From a checkpoint of a small class-conditioned image diffusion model: 48-pixel images.
Rows from block 3 of a small class-conditioned image diffusion model, named by matrix and row number. Rows with one number belong to one channel. Each number is 500 + 25 x the weight over its row's rms, rounded and kept within 0 to 999. All counts start at 0. Numbers have three digits each.
After each channel's rows are labels from the 100 images, of 14976 (inputs lightly noised), where the channel reaches its highest value: "top examples" is what is common among them. Only what is clearly more common there than usual is listed. The data: coloured fractals of 300 iterated function systems on busy backdrops.
# convs0: first 3x3 conv (model.mid.1.convs.0.weight, 192x192x3x3, each kernel summed), inputs 144-191
# convs1: second 3x3 conv (model.mid.1.convs.1.weight, 192x192x3x3, transposed, each kernel summed), outputs 144-191

convs0.23:510500526490487466493480499424507515471493512481527488484461496442472451517491508516452511422499517536511527479448502519471495461466507556462478
convs1.23:514500488489457496522505486528486488473554526510498501515547500539549515499523493524499490478510466462526460497505507505498537526532474471516499
top examples: green; teal

convs0.87:464497484450521477513491503523474526484501487507480497490508525502477491495468494482448493476488504496476515491472477438497472436492500510487477
convs1.87:494501455500452512497493455529513437487499483480490506504540515498548496498526502497533458536504454465480448505522518481497516514514484475516527
top examples: red

convs0.57:501497512495480479488510537514484511523516471518503501497461504517480497505484480490512516489526441442486466524523518512518509524529489467525501
convs1.57:509523510538510485494515501472505481489465471510516533497477478467493473510555494520520466522497512516506501516527512536510526474442479519524507
top examples: purple; red

convs0.89:539503530548501495518534530467577535495524519544510508478483534482487485516503512519477485498512539493504494511515501530505527469486487531522499
convs1.89:493491509486475505514491500556487533550530530509480501524524505565536546489472510492504546476524477491503491506470489476515499551539504479497488
top examples: teal

convs0.134:481499445497498497495547503517527473455557500528475498484494461528487519479464498472487490505486475524473478487480482428480484536514482504500475
convs1.134:500474528468527525509482511493495547507493519490491454501494501539478531524473511490455507477492527516508546471493491513492488511533513516488507
top examples: white

convs0.156:517523524492549514564514506522499513491501519533526530522549496515526501505514530485524467517481535537489537503499474511484483489488546498530488
convs1.156:472456497490486504481475481505478501497496478491472481537527479477529471465479497499532504483487500500516493463476464487477466502459490490460462
top examples: red

convs0.185:557513494521472535536515521523553538528520515526515505535472507528473563527539512513469474470530461452506488502531521496517530530505508461541526
convs1.185:493480521495522499503489517452491505493465484490496475483464480481465460505479487479482506482483530515497523509504512520501472458500523521491509
top examples: grey

convs0.79:494499486513454487486471458534474487491453451486501554518478410487490542470489464457523476487499513508476504464507483525494471527490472472485509
convs1.79:544496497501504512487506493505503502504485503513488503515536483517526523513585484533526466551528501494514496523499524568517553514591433508519546
top examples: brown; red

convs0.83:476491469483492478495470471503466456488484441481465506485493487510483481519484504470529504507498488482469509512522468514515478482517506516494534
convs1.83:494540514525482469511491489529485491468506460491505534532508491461521462440455490442518506462454481485506492490463511524456464516444524478448472
top examples: red

convs0.30:515496471443490470480498494488459501488520511478488493456466475488435507509504465505450495515526506470500504471482490480512522473489471516497514
convs1.30:484473486462465483504492490512525479478525517485483476482527517525525493492495497508518464521493489452507455490535495458512546502524466469521494
top examples: pink; orange

convs0.108:527495469517479533549524506496547463515513503493467500467537530513550507484515517500529449550540490482470492509503485485497514471533517493514535
convs1.108:497492536488508499486491510553475566556508517513493504530511470543506546499466499484512564491511500523488516498475476487516478543517497492482489
top examples: purple; blue; black

convs0.35:538524513543477507514540532472558529487539537551529513510498513490512496505533508536501492501526551492558492510516519533490556485484483519529486
convs1.35:475479512483485481497477498554475537531520520504476490516522477541538521465456502485526554465517478491484493506467471478487473543507504486479466
top examples: purple; blue

convs0.184:519495474475453517503494466520521489533498485510482479494530502542525544500512493482521452507507441435501459501528500495532500479505459464513510
convs1.184:538533520507522471478528530516501546576449497514522542457459484529473561530530487511524536528507510519517508517516503507550515490464493504521494
top examples: purple

convs0.46:524495503487504449489494493495464484491487497507499509472468457463448473506502497513490506504506536492500520508477480510508528514507517545513527
convs1.46:507494476506492533521507512481543446469493503513494492472507524504519482525535526510500458560481503464514487556573511508484538499564490509579519
top examples: yellow

convs0.159:504512532509556484528534526512496521481531549549511523493550518500514471494500498510455476500508559542537550475508504510470515447476510507539494
convs1.159:470482502517497522509487493496506475416516476506489482562538494478537450445495516478513491481474502499504504482491475506413476508460492507474444
top examples: grey; pink

convs0.167:451505468499506473490511479480490460455528506524477504420496512486520471455502510487468447510486491513474508474498447445449505474467506496507454
convs1.167:489515517511498460490506509520493529475532512529495509484517473545515529453470488498508534476522479513450492479484473479469512523515498499472463
top examples: brown; red; black

convs0.155:523505476482501505474560501439498466449520485527503485462489481490500482514529506530494469516517531502543494495508522482483546449487467533520508
convs1.155:476487522484506471483482499542469545517506529510483501511506459525507522459455486475506556473524490510457499485469462473486464528505499492480453
top examples: green

convs0.27:478450469452443490505462466499488481473479461494444439458474485494468510487519526507503498518516433468453493491488464476488509524525503484494501
convs1.27:488500490488507522505504506481532487462498513501504482471505508479480480523507517497486478538489517512498514518552508502467522488557513521532499
top examples: dense; brown; black

convs0.113:542513521496516500497536543479520559508483488531540502516464489513472503547508534498510533495490482481506475533546533534541487530529493459519534
convs1.113:517523540507511462513527527488492547522538529531511538461464478528470530507495497521471524479518508522518516513503506497527527523501513505526485
top examples: teal

convs0.101:501497485494503527528493485488513522495477511504502475527536506510538535498514492489524483503461527525514495504521483509452469500497459466507511
convs1.101:517527510545518512527521513468532495481489481523523537495475517465488479507542525510506486525481524524527528535538525540500529495449516529528519
top examples: black

convs0.166:540531543528532509561520521540531515508526533546525545511526529502513494504507502510496483510506538519525527489504515531471520471470526486519478
convs1.166:463457498486487497493482486508495495464516510512477470536530486516534487490523502535521511499524495488512488449482460478476511509477476496495457
top examples: blue

convs0.33:518485514530502527568499536485515527530512544544486487478531499506539503498520497526492530490510524504503523523546495552498517487510544510520523
convs1.33:490496470484464539516478495505493476506461480483490480511532508525537507498463503424502511497447474464500489516475495491465455496515509478497501
top examples: blue

convs0.56:504524515511520510529527508497489512507517463522501539481498476508464505518461504456465502500472540530518524475474496468479463499506527502484479
convs1.56:477460503456530483484473510465484525487467504489473451461457478506469490507522490525505514493514527498505520487516470493504509475489478507526489
top examples: yellow; pink

convs0.99:459466480466462499505446454494466503507449491478482450500532519488504493485470512469521512510460504514498505497484469468473460502504495510471488
convs1.99:530525517536522489524536523471524502497500512533522536482466506498479507532555521540489479518512519527515519528536523529530541502478511527542527
top examples: orange

convs0.130:508469518490471498501504526439490561489506509504516461535482451449466459514479475508462479475494465517487492484457495462468494472485502510460448
convs1.130:515506486504457523537524509537521483480537512524511506525545536528563518524493536506498476484492469465556468481526529510516522542537490485506516
top examples: teal; blue

convs0.124:508494501531500502508548541438555530490531475512499472464494532476486488491494481511439479474502498487467486492510467450517512441468515546497461
convs1.124:491502504512486525539525529550517513470559540527496500521534533545541524510483532484478526464509487497529507481495519488485511549549526495493497
top examples: green

convs0.12:492509541534537467490520497492542498471471485517501526455503527465489457471479524490484475471471569537481562471513488481446492521483524520495460
convs1.12:487466482470481501482486486504498489472502499496470460462538491565537531535530497524524499506514487466516474456510479495505533508559450476529496
top examples: yellow; white

convs0.13:496507552496529487511501533448540520466506506502532487502453512437475446515489527508472512444496517528513523486500506524469500517463526531486477
convs1.13:498492486486456491508494474533486490492530518497489497517540497549545525491524490522518495486517464463504454490497497491503538523518468474510494
top examples: teal; green

convs0.71:517544515530530509530530509510502492515513482534516562490488471477443496511468512450457503503481527533499529476469505485483467506499534494473494
convs1.71:470457498449526485481473503468485522493467508492469447466468481511480493511529487531512514504523524496504513476516470483505515476494471502527485
top examples: yellow; dense; orange

convs0.14:515526557556555502562556540510571531489528528561538552512512510489497497514505517503486495491499556532519547504518508516491504480480523525512504
convs1.14:479476495476486481472484494513482521538503518504471487473518484560523536487529472539524541513529497484511485503489458466507528508503463485514467
top examples: grey

convs0.86:485484450472529484486507487542486449474499449520459486480490477504475506490492531451506493494493490511421516506515483473513472481515491517510509
convs1.86:514496492482522526489475486519498512456458498502496452526508483508522514504547511492550500497521491492480507465486484536460509519536495497475488
top examples: dense

convs0.127:489487480511522488492536514499517483440556509539487501473496473514479510479452502477481484490492489502469469486494505466492483503498452506493469
convs1.127:496480528496543531495492529494517549520478514506504462518493512518471523512491512497478518493495548531504555472506496515491491499500507531489497
top examples: yellow; orange

convs0.54:492460485520495478517479507471497512499489476519487494505483430489450478498466453481463501487485461510502475499484448513472468457487465540495485
convs1.54:531514476508460528517515502555521481513517509518493513512554535535561533509498521488510475528500463472527468500506518507512516539562485478499541
top examples: blue

convs0.1:542536549558561481537554536484575536496522532550520551497500516486506489526506513523483498495500562535535540509525502514509513468479521538513520
convs1.1:470476496490486479475482489520474504518498513505467494497522460562534522460504469494527545495528486483464482516480454464474499502513470486512466
top examples: yellow; orange

convs0.123:527500514540485496528498518492562530505507518525513493474469553509488524514508501508470507483513517499512506493509500527503520454490494510507495
convs1.123:486476498469467508499477496543478509494520507493474476530537498540541513482466498472498524470496476470504479480466481483475484530527479464480478
top examples: blue; black

convs0.142:488483451476482505509545484474513464461522469560454424448499533541489520468480538463512494493480482508456492489509460457472477516517505515523468
convs1.142:490536491541484478504504486498523455462526499474527534526525502459499441466501490487490461507489495509493488506506534517462505484480520501473505
top examples: pink; black

convs0.122:499461472448489509478492493505482494497469431487469454491515520522499503513475503446507512523497480495479499512505487461497461481533477511472517
convs1.122:508493477499508508481508495475510463487476512489495495468498499469482482540572505550511453555525509520501495501533506505516543468516494526519532
top examples: grey; dense

convs0.191:508471485479457507525492498508519515511518512502489471482463536522443537524517512513469456471518445436499494472500492459527522522495488466508523
convs1.191:502506530501529481500499518467485528504461490496504500474453471460448472496463477471468506480473533531490527517491506517504471457476524525492507
top examples: orange

convs0.7:524519523534553502548530518522557513502515536545514545517517536488507491505508536489490494523485519543510560494519508502465498525489532530506500
convs1.7:472469480467474498477474481519480496507497498491463470485527490544538518477506479513523524508516483463505476491487464468482515506522462468506464
top examples: grey

convs0.117:522478493470477525518470480509472499532469501490489475518541525520520518514475478475518506502474502463484478513497511488511458466510451476490547
convs1.117:525524515529509512542525516475520497489493495525524532496472521489485488526508528504485483502473521515542522525530537534513514493453533510530521
top examples: sparse; black; green

convs0.80:493461467503538505493474511496506449510515489507461491487506499514479489491477486485508521504483480475512504501496474496496482477502491547493505
convs1.80:514510458514470528511496496545520463517497497501494508501537534507546513496503519482537483528492470482505473494488509490493503511519506485481527
top examples: dense; red

convs0.64:510507426461461490459491461504493465448499516493492496461504463474493496485509519464518430516484482473464493459506487496454492486503431467496479
convs1.64:494483516462484508498473491543465559513522530500482477529552487549519541483476487485492520484496487505504508480463479498486503536535479486479494
top examples: purple; blue

convs0.51:490440496487482463476472501476499497492454458493478457452426505507444513494459502473451518478479492480484506469480451483490476504498489502474470
convs1.51:526509537540540472508534539471512514467504504535516524486466496488471485505528506524484486490504527531508525506512510544518516484487506546502518
top examples: yellow

convs0.128:452471507504533501529514510499496505491537501531467465461555523514502484460499506497473487503499549503503531453504445447483507485478521504529497
convs1.128:472500509519500548521486497490496491428507469510502490567529491478521455458461515443508497468450505503499512501492498523413453504472516502465448
top examples: grey

convs0.147:503504492492515512492554501455483479448529497537495499465515502491517478498527522523496469517506548531549506485519504480471543468479495530513492
convs1.147:479484521488501475493486503542478538502512529511483494510511470531509519468444497479505553468519490512460499473464458475479456537521506496474456
top examples: grey; dense

convs0.120:484496504493502484463511495529465509504488467517474492483493488516494524488465506494518533488483511528480506466469462490505477522510499513491470
convs1.120:505504472518493527512521505474542437453486482507499507490514517473524466528545530499519453549489498486511488524560515504505505495547496515529529
top examples: dense; pink

convs0.18:488543533540559464520560501501550499508507504507525559495476498469463511502475490480453472476471537525469550502493502439505476508468508549474502
convs1.18:480477483470486484465487492508494503493495498500472480463512482550528525498530489520536521524524489473503476484498458469496525516544446476517471
top examples: grey

convs0.187:500472460433461505497466471505474479502458472480453455473539517517518513503485502468508480532496468472490491505513483496507477488508469470503516
convs1.187:530525503502514472498526514489504516528472516515512522443460483504467526535546493525495493533527505519500498531530509500537546481497498510555518
top examples: black

convs0.2:480531486519505447484504468476504457471471475470514515447475521468493477480448512460455459453450520502483503489496517474508454495478506517493481
convs1.2:472475479464487487468479481509487506495496509482474476474530489540532519492503484511529521508511492474496475475505461457482506507514460466516463
top examples: pink; orange

convs0.154:464494484488471470468504474480472452450519467503490509440457479488477493477484501481507475495521468503468503471497467475494504503480500524510472
convs1.154:511524483534497545518509511518540466490521503486532522537551534496532474506489506477507476516458510500531502531519534522470496492503522515471522
top examples: dense; purple

convs0.157:465506481501489473474498496480479466453485447496494510470449511459457455490494527520504500511490459456482473510521515512503530485483515514512479
convs1.157:494520509536499508532498498487520473488491466503509533540507520461511453473485507465510493497447515506527521526512528523474485491434536500492498
top examples: sparse; red

convs0.16:477516500492502432494487476449464479489459478495497493438483488482482458478456505476470506398457492529483516507498471488503481484483538543515479
convs1.16:500511518508522457492506500506461528517496501531495512480486452522513516465540454540543514468550493503463493497509459484495530505439514476515438
top examples: sparse; black; green

convs0.50:477506472468500478508488486497494483489511486515496503464502462519482500496472474478528488490483495488488513514515466554478473450515447513519509
convs1.50:512509487510472532528502498561520490501553534513503512536576534529558518498497514489498469520484480494538492508510527523480525533542502490482542
top examples: blue; black

convs0.106:518466471453458526492501491486485473507460449485487465480525535499530504510504535472498468533492468483485495498506505477513478522529496498484509
convs1.106:533543527529502498531520512509493523508505478515529544513476507486490507495476498484490484478469506517533502519498539540507503505434524503482505
top examples: black

convs0.137:500484474483508502466509492521496463472533492571476471492491505529492495462455493451497499500459499502439492490500483469440458542518488519484453
convs1.137:525498484504486510505513502500493464426489479513502490493518484494521476530526513482514454506483490475514476484492512556497496489545483507475539
top examples: dense; teal

convs0.170:572509526523507546533516540510518562536528523545519497532478507547464559563507522495486494481519495498514519517525548540544503509523508498539546
convs1.170:485478516496529480491475509456482509513453488479483480467460479487463472492502470495491511480487535514503522516498493511503481453448499518491501
top examples: grey

convs0.75:517543504532537494549512532526493490520510514524519551486499477501431489515487496472454527486491519515498528481453515490516478495489535509466524
convs1.75:474460495451525487481474501469483521493465508490472447463470480514483496512528488533516512500522526489503513480515471483507512477493471498523488
top examples: yellow; dense; orange

convs0.119:511485486509500463477442491536485498510489523486493473506498503520470508509507476497511529533501478458507487502490479497511487441498474489498495
convs1.119:519509524527528463510521522469481514514472505532503527456459476528479510515539491510496495491515517511493508537526507518539512475464483516516519
top examples: grey

convs0.26:501511484453499465486520483493494482453528514521486508430467470478428507486520494516489493502527493500489509482495497477491546497490493507513478
convs1.26:479471525503544498502472531470534513482483500503492464500478511486484481481484497478509516481472542512485534486527480508458482474491509524507474
top examples: pink; dense

convs0.43:470480490506454495486492476459480481481500507445501477501494486450481456510510485514485494512521456477487464484470498479491518505505483509485486
convs1.43:532531490538476526537541534520554474495538533537534538504513553513527518541529529519483471515496484485553475500535537513521538520497505505532527
top examples: blue; teal

convs0.136:479482480495475483444479486472456512476444457531473498491489425499487486466472447467499506483507450483484479482492448507458457509473474489497482
convs1.136:520512496503492512504502466500498449442510501516499506498504492498486496537548500538475426517511490519482490447451506524507533506534494515492544
top examples: red; black

convs0.104:559488507503507534521523554504515541533488502531520493522499539500489507530489519484496527512490465467474492523536519530548471500541494494511545
convs1.104:513519524517508505531500509475485519510493486502515524515479485481484482497465495475485506465470513514528517543503532535492477480442539505492503
top examples: grey

convs0.165:481512471493483483469513523497476465479500453508497510488480524516472471514480487511499505490529421419478462526511514512518522510502505496518497
convs1.165:509536522554509483520510503495509489499488477523519555520495501468502472487521490495517479509474513513523510526516523536493518482408509509502503
top examples: purple; red

convs0.150:489509520518509465526501503519508485485501506529499501450498468503445505471546482531467491487537473495475487490512470491475545498478520525547486
convs1.150:519501526535539492515522529472516502450506510543515500504490505487479486498534508523494486501502532520520538506524511554485520486483518545501513
top examples: dense; yellow; white

convs0.125:498503471503501509495558506481508473467555478566485455468485473529485509498477521493517483489485477513498487504507482501493498515527503515509488
convs1.125:459497511505494497499463483565477528499515521496478502536534488496520513445467508481524529498532482514436509484475480477469485553503522495468456
top examples: purple; dense; green

convs0.182:547563521525505521556531520525503518534558530540535562519474503550466551533512512508469496480519510501524502482469519513520508517506520445506530
convs1.182:473459509465532478479471506462480523490463507496470454473457477504469481500520483520500516487512530502497525488502472494499500469476477508511485
top examples: dense; white; yellow

convs0.168:546548516524513542524533537496492546518548529547539549537515475533440549541517502526475498494512501496538498490493551510515504505495506487508519
convs1.168:474464509466534480480475509465482525491464506497473455467455476503466488502519483520502518489515533507500532489505471492500501471483475512517483
top examples: white; yellow; dense

convs0.28:508495465462475482485496478518483479481501467509484511448469470459464488493505517513521500531525514496494508512497492501494531537529530535526515
convs1.28:501493482507494545525500520488547454450493494501513475505518533498516475526502536479503462532456512478521500528550518529459506496556514515528516
top examples: dense

convs0.129:503484457500517539507545532467529446493541464533454475426544510536502497480476497473491498498489480470463475513511465441488478476504500563512503
convs1.129:508522470512488527520532513532542449446547536529512510489550548512534507511513526503499471540519477493486489487537526478491528533583539497505535
top examples: black; brown

convs0.22:515513490503460473474499470478513514489507507461520520496483450464490477506485448486481478465496497514505532471443501516486485462464465474467492
convs1.22:499489496464462506506482484522477509494545535498488486530544497552536519496489481505485507469491480466526474490474494494481510524536462461489486
top examples: green

convs0.190:542489512526498522523542553500529546504516522539520482505508517505517518489550531517514499527535470491500467499542492500497541512525498478548526
convs1.190:522507496506479544526523521538529498535501481536503519497514535517535531531521549498513504549505474491510488523535529491537517554536494492535535
top examples: black

convs0.20:474517496512502428476481477472493505463470467480512515461474456478467465475456502496455508410458521523453543497474490482494481514475533553487485
convs1.20:493469460457480514480488484491499488494478494493477458468518491546540524532547497530550498515517485455522468485534480498509524505529459460539501
top examples: dense; white

convs0.38:513489548529528519566527545506502560538515539558494513476540478512542509509520494541513511499514550514522522519531488528517514486522532509518523
convs1.38:486494476488474529517474498499492488515448483481488481491527503528524510501472504424506525503454482479502505521479494496479456481507528484490508
top examples: sparse; purple

convs0.6:524553546550574474541564542465537518495534544544540558490508483485501484534517506525480490464498558534527543514515510502515511446478520550498518
convs1.6:470482498491489472465480494518475515527501516505465495485519458555526523462515462508536546505533488487474488511480458459491513503510464483503458
top examples: green

convs0.68:513479514479544518520514552465524528485512486487491483491479516474471496538479514517468521436497491500477488501494464461503490469462488524497481
convs1.68:510507457497451514505507481542526461502533517493492509502557534533550522510537501518513475530516460462509456503511520487517546530553472473513532
top examples: purple; brown

convs0.69:503462465485468486497479478482499492482465457485473468458419511489426497509466505476452479481477470467482518482490488481495475514492486487484509
convs1.69:508509527520529501516506521467498520476502491505517509505468493462467465496466497481474502467464535527525532513497515544478478475462529524489495
top examples: orange

convs0.115:522463453467460528475501509479495487514477450495485470487502519515515512523540523497502450543529441475466495493478514469522502547505503484484514
convs1.115:531542525533507491524513506496496511499502479503528543517487499478478489474472475471481486479464512520510509537490539538489491489449522511475506
top examples: red

convs0.135:483470516512533507532498517516506509503517513515482477497546524518506492505490516492481497464494535488485539464509490478521487498503520499513532
convs1.135:476495505511500544513482492479491494460495472494502488554517481472510449470451496448502504462444512505514518510489501531436452489461520501468462
top examples: white

convs0.29:542565500520516509564513509556526489509527527520531566496469541488471513501488538501474498498531505505483520475463551518498505535485540459464529
convs1.29:474457470452499496483476489473501495492488507489472451475504496518510500519541490538532504518520508470513490474526480474506525483501464483526491
top examples: yellow; dense; orange; colour: white

convs0.59:504465464499479516495458506455511500490505493491481475489451496487463481483474502500484487482461507507522484495468463507451501447469456502472473
convs1.59:515496484482455506501487489554477520546494490504484500499533502543547542495476498475527509504501457472498467486480495487513494528528480465485511
top examples: green

convs0.92:454467493505520489483494521466476509481450482488480477475506495467474449505482511465478500506498455481443476487491456452486455520511483534488495
convs1.92:532532496511462513533541533539537497512549532536528534494515539534529534531510521514476486507506469469542461489519527495526539537526499481526513
top examples: black

convs0.47:506519539541545527559543539546560539525528530545502537496552516492565497512533530507540501519520559548537547528554496546512522506502539504537522
convs1.47:471477485482492489474467494480471506530457504475470478469533450541508506486498459470518541513485505504495506523476474485473486446504486488496482
top examples: purple

convs0.160:507492522515516505517475527470533492499514513495506477502481515473489460510493492504485508471479474517518491487476481505457493520469494534476475
convs1.160:500515488523457491514505481541505463468531511512507524534517515494546486462535498526534469488521464455510446495513504501473544522461500473501474
top examples: black; green

convs0.52:483448464475459487489472478484500497480475462487472462457420508494441503510453511474461479482467462468469509472484475477496474513494481470480500
convs1.52:519526532531529499522516524474504519480507494512522522506468495460465471489470498481472504471468531529519531515497521550480482485464535526484495
top examples: orange; grey

convs0.62:442474501501525472499496492470454517481462465500484506487507456487462485499461488452487518507482463481474474494507459469498437518520504527497505
convs1.62:541527487524481523531547527523547487513524525536525530475505536523522533552538532533493468529514481491545477489536529510540550533529502502539534
top examples: green

convs0.180:554523477515482537512531520515549545530536541537526497522477520534488567535521521505488479490517470465530477492511515499512519502511487476525506
convs1.180:488479516492521479495492523454497502504473509481486473465476484496453470513506484501474501509501534523493523520508508502519497455519513538497525
top examples: grey

convs0.17:474529504515516445511512477459495481469458466482520519444475482489467478475444500465453491423461516510443530485484495476499458500487540543485478
convs1.17:494472470459491502477495494488504494491484499501478464463513497563537529530533497527545511507513497459518475476527469482508516500526455462536483
top examples: white

convs0.8:495543523515525476516543509432471479463502498528521525451508450472486450509487508511507483440475529531527514520529516518501513468483526558528520
convs1.8:481483512484496462470487496531465530524511522507477500505511454536516533462491484514524546484545486507459486493481461466501499527500480488496455
top examples: red; dense